config = dict(
    horizontal_flip=False,
    vocab_size=65,
    arch='transformer_decoder',
    layers=7,
    head_dim=16,
    fused_qkv=False,
    qk_norm=False,
    parallel_block=False,
    init='trunc_normal_002',
    residual_init='scaled_by_depth',
    optimizer='adamw',
    beta1=0.9,
    batch_size=128,
    warmup_steps=750,
)
Rows from block 3 of a small autoregressive pixel model, named by matrix and row number. Rows with one number belong to one neuron. Each number is 128 + 32 x the weight over its row's rms, rounded and kept within 0 to 255. All counts start at 0. Numbers have three digits each.
After each neuron's rows are labels from the 100 images, of 14976, where the neuron reaches its highest value: "responds to" is what is common among them. Only what is clearly more common there than usual is listed. The data: numbers of one to four digits printed on busy colour backdrops. In brackets: how many of the 100.
# fc1: MLP up (model.blocks.3.mlp.fc1.weight, 512x256), inputs 64-127
# fc2: MLP down (model.blocks.3.mlp.fc2.weight, 256x512, transposed), outputs 64-127

fc1.294:115121127111144117104183111062138224130145158117125127085123121173118118072074140226155152078119091078161131172182119095155121150133150154142113125103116160137075133113165089079159175161112135
fc2.294:149114136118134153204091151174128094157121112099160110165082122094162129135171108079125126139117141191141124162073116067104152129164135123109104071134162077125144114149089180179111103097113126
responds to: the digit 5 (76); length: three (57); last digit: 5 (41)

fc1.440:163132150164108089120128196131101132090143163185062099161119140173137128104104196127109127138060114177133084136150132064065098098100129190132104141111129135122121124079101086142089099136223182
fc2.440:143116160109115189171164125112170108140117161135163109210108165205170124154158162150180166104155141113122144137102150059082118110125133140121089088188098090141146090132151111139101126121127096
responds to: on a plate (92)

fc1.80:158140123089125116155101182116160111163174088112102125177090143095116124103130191118148137080089143133136119157096119061147017085165101090142148156158136161094107139116117098068164116135116110
fc2.80:145106144097112132161141125104132174184145099104124113132138163167061104134090205149175146113118145161121114130106102118136127099144170147127115121144144123108162126135147122100066114114144076
responds to: the digit 5 (91); last digit: 5 (54); first digit: 5 (49)

fc1.311:131120123156098055085126110156151132105143128130143141093114190132102133116102089151111157101075121146177118126125163115187229150164162147168165130119104106133137108130123120149076138145136158
fc2.311:150133058078208087079127094153147141155169160102098116122053088139103148147169146093135083098144190118113096156163144118144130128135094199125174101096111127112128121141108127143123150150072166
responds to: on a plate (99)

fc1.182:116122149128109122094110116155123129103106094113099186144096166095092122072129123111150148076122122154147098094111126128149125158145138153143138139240135116149085153121149081135145085161097175
fc2.182:092137119160142090067110179141106111097159161106130174146135111134127108123116111070152106138057150149162118058097094082107130107119144051127145151127141124119177118123225077060152084116129164
responds to: the digit 6 (62); length: two (53); first digit: 6 (48); last digit: 6 (44)

fc1.128:165131142116121090059124164159115156063147135174122110194145130158173146059162196166122138113099114078131107160091079103166074119131146167166160090108162133171161130139092115092145098158049113
fc2.128:134119132137131131119129147089170192111081094175151165191081141146093106127112101171184160106155096107066125102111139160100116176120136174114131136129120094166123151146122136102078190146134103
responds to: the digit 6 (99); last digit: 6 (76); first digit: 6 (68)

fc1.284:161113132140072095138131106112115125105123132171108141178120125201184143141071138169195138078121128161068088124128153122133136136105135132177146102173107066101126169139100102177099139116141118
fc2.284:081121137093116146117134074087196214150149116112137123118142163091083119093137153100161140111140111129089080112112060129132119171175116166112117146091124086107130166127177116166091146124131108
responds to: the digit 6 (54); the digit 5 (53); length: two (52); last digit: 6 (32)

fc1.73:131032099128132182030106121117153150137139132089116153131076070108125118111127146111106183125143145163094129156096202156116067083122139126115127174131169129071126088184175113128142177136183102
fc2.73:166135097124097117145097148130089147157101127133129121076130172172151148083152149079131130198150118116159081134124099103111146102079137150112150209124167127114110139131080137139102128190078161
responds to: on a plate (82)

fc1.422:110119132103136108047090130111086121110157142132124178111168158154114140081083137091104141134118125151168122131155149129149123126099123144183140130105099140062106140089081134104133033133170148
fc2.422:177153143104100114102101097130164072178161137136106191108128071124077119126100159098113114116137148122111108145108165089162166082051078162181110131071148114140096122115085143060196077104081166
responds to: on a plate (96); length: four (65)

fc1.4:155088118142095119152114128191135172098139102130182177142120096131159111100167169110138196153105038131091173133231104100140160135157120131159151160206194139149157160155107111148135120157107114
fc2.4:201130084132128194090150133118143131086101121147135151122113145182099104100083077128114141196086097089139154151130168176151134133080177142176180082143171195086172152120094087182143149146137127
responds to: bold (89); teal ink (79); length: one (53)

fc1.34:141139151160116079115139132111124148190119140216121136133149165120146167114109171120153158141102107133155125083152141120064108148138203138176109068127104078097122139111126154084100169165114173
fc2.34:102100120134172102191107120132108099158113154161085125150142173138106108133143167103128151123131158163171157117129123146088087082211125124112132153216112152152110164069114156104117117155119185
responds to: on a plate (99)

fc1.382:183150147131096140176131150086109148169165090177122090129111102077139177099157141121155126147172090125071077090104113126081150134118189179137078129120078079136166131126119136060188151136106097
fc2.382:083136157173084108117127107092160086152131168129146173163134113119099174101138197149154129154136099180099132080083096167143092075129177094133142135080096143148124102130146131084157156142177127
responds to: bold (83); length: one (54); brown ink (42); black ink (39)

fc1.136:198127117120052095157117190078112135124179104150102179142163149142134148073147198152154145139134113145176115120120103093126043164147205227191127203146172088080093123086086150090145117153122117
fc2.136:114125102085162133149140152123133079132150130176130150097136104193107087197120169092141155149171132126140116091097128101120162104194134168124144162197178136169092147068107153080118132175116171
responds to: the digit 6 (90); last digit: 6 (75); first digit: 6 (72); length: one (63)

fc1.225:139129180178092122162130135092055150150148101171140102130139166105143098106140163123102147118083110143111071131127132122138136144160142141115140151143104149159121223125108131127125152140177104
fc2.225:139145156118088176147079152108107154132129095105134094091125143119174130135064098070067085146137114181111116137135136060146093134095125099071136119119173068089160128176118112166148092154099045
responds to: on a plate (87)

fc1.357:142111135116113150158088151154132133107116050171132126151149144147206143097192158139138151127121117113050155095163124158118089163137125147140173161125092154087138095187188185141093071128073094
fc2.357:053115119122093179104110144122072127182139110076104134128173162183129093121125183098091151124175120149061171143131093115135155108077138178181095196172101118099106167082091074069133112140125146
responds to: the digit 6 (54); first digit: 6 (41); last digit: 6 (40)

fc1.263:168155114176099178118059115115151148176144157187100175181117115172129136122130103150154133107128121093083098087072164133186107120187162112200152140146109082073149108116073148111077124185148116
fc2.263:145200093188135142184114111121124149116144122147136099131143137069119134168106143179176115137115157239136129125168135196120060167160146152156160146131162127173133128121106124145147117116151130
responds to: on a plate (100)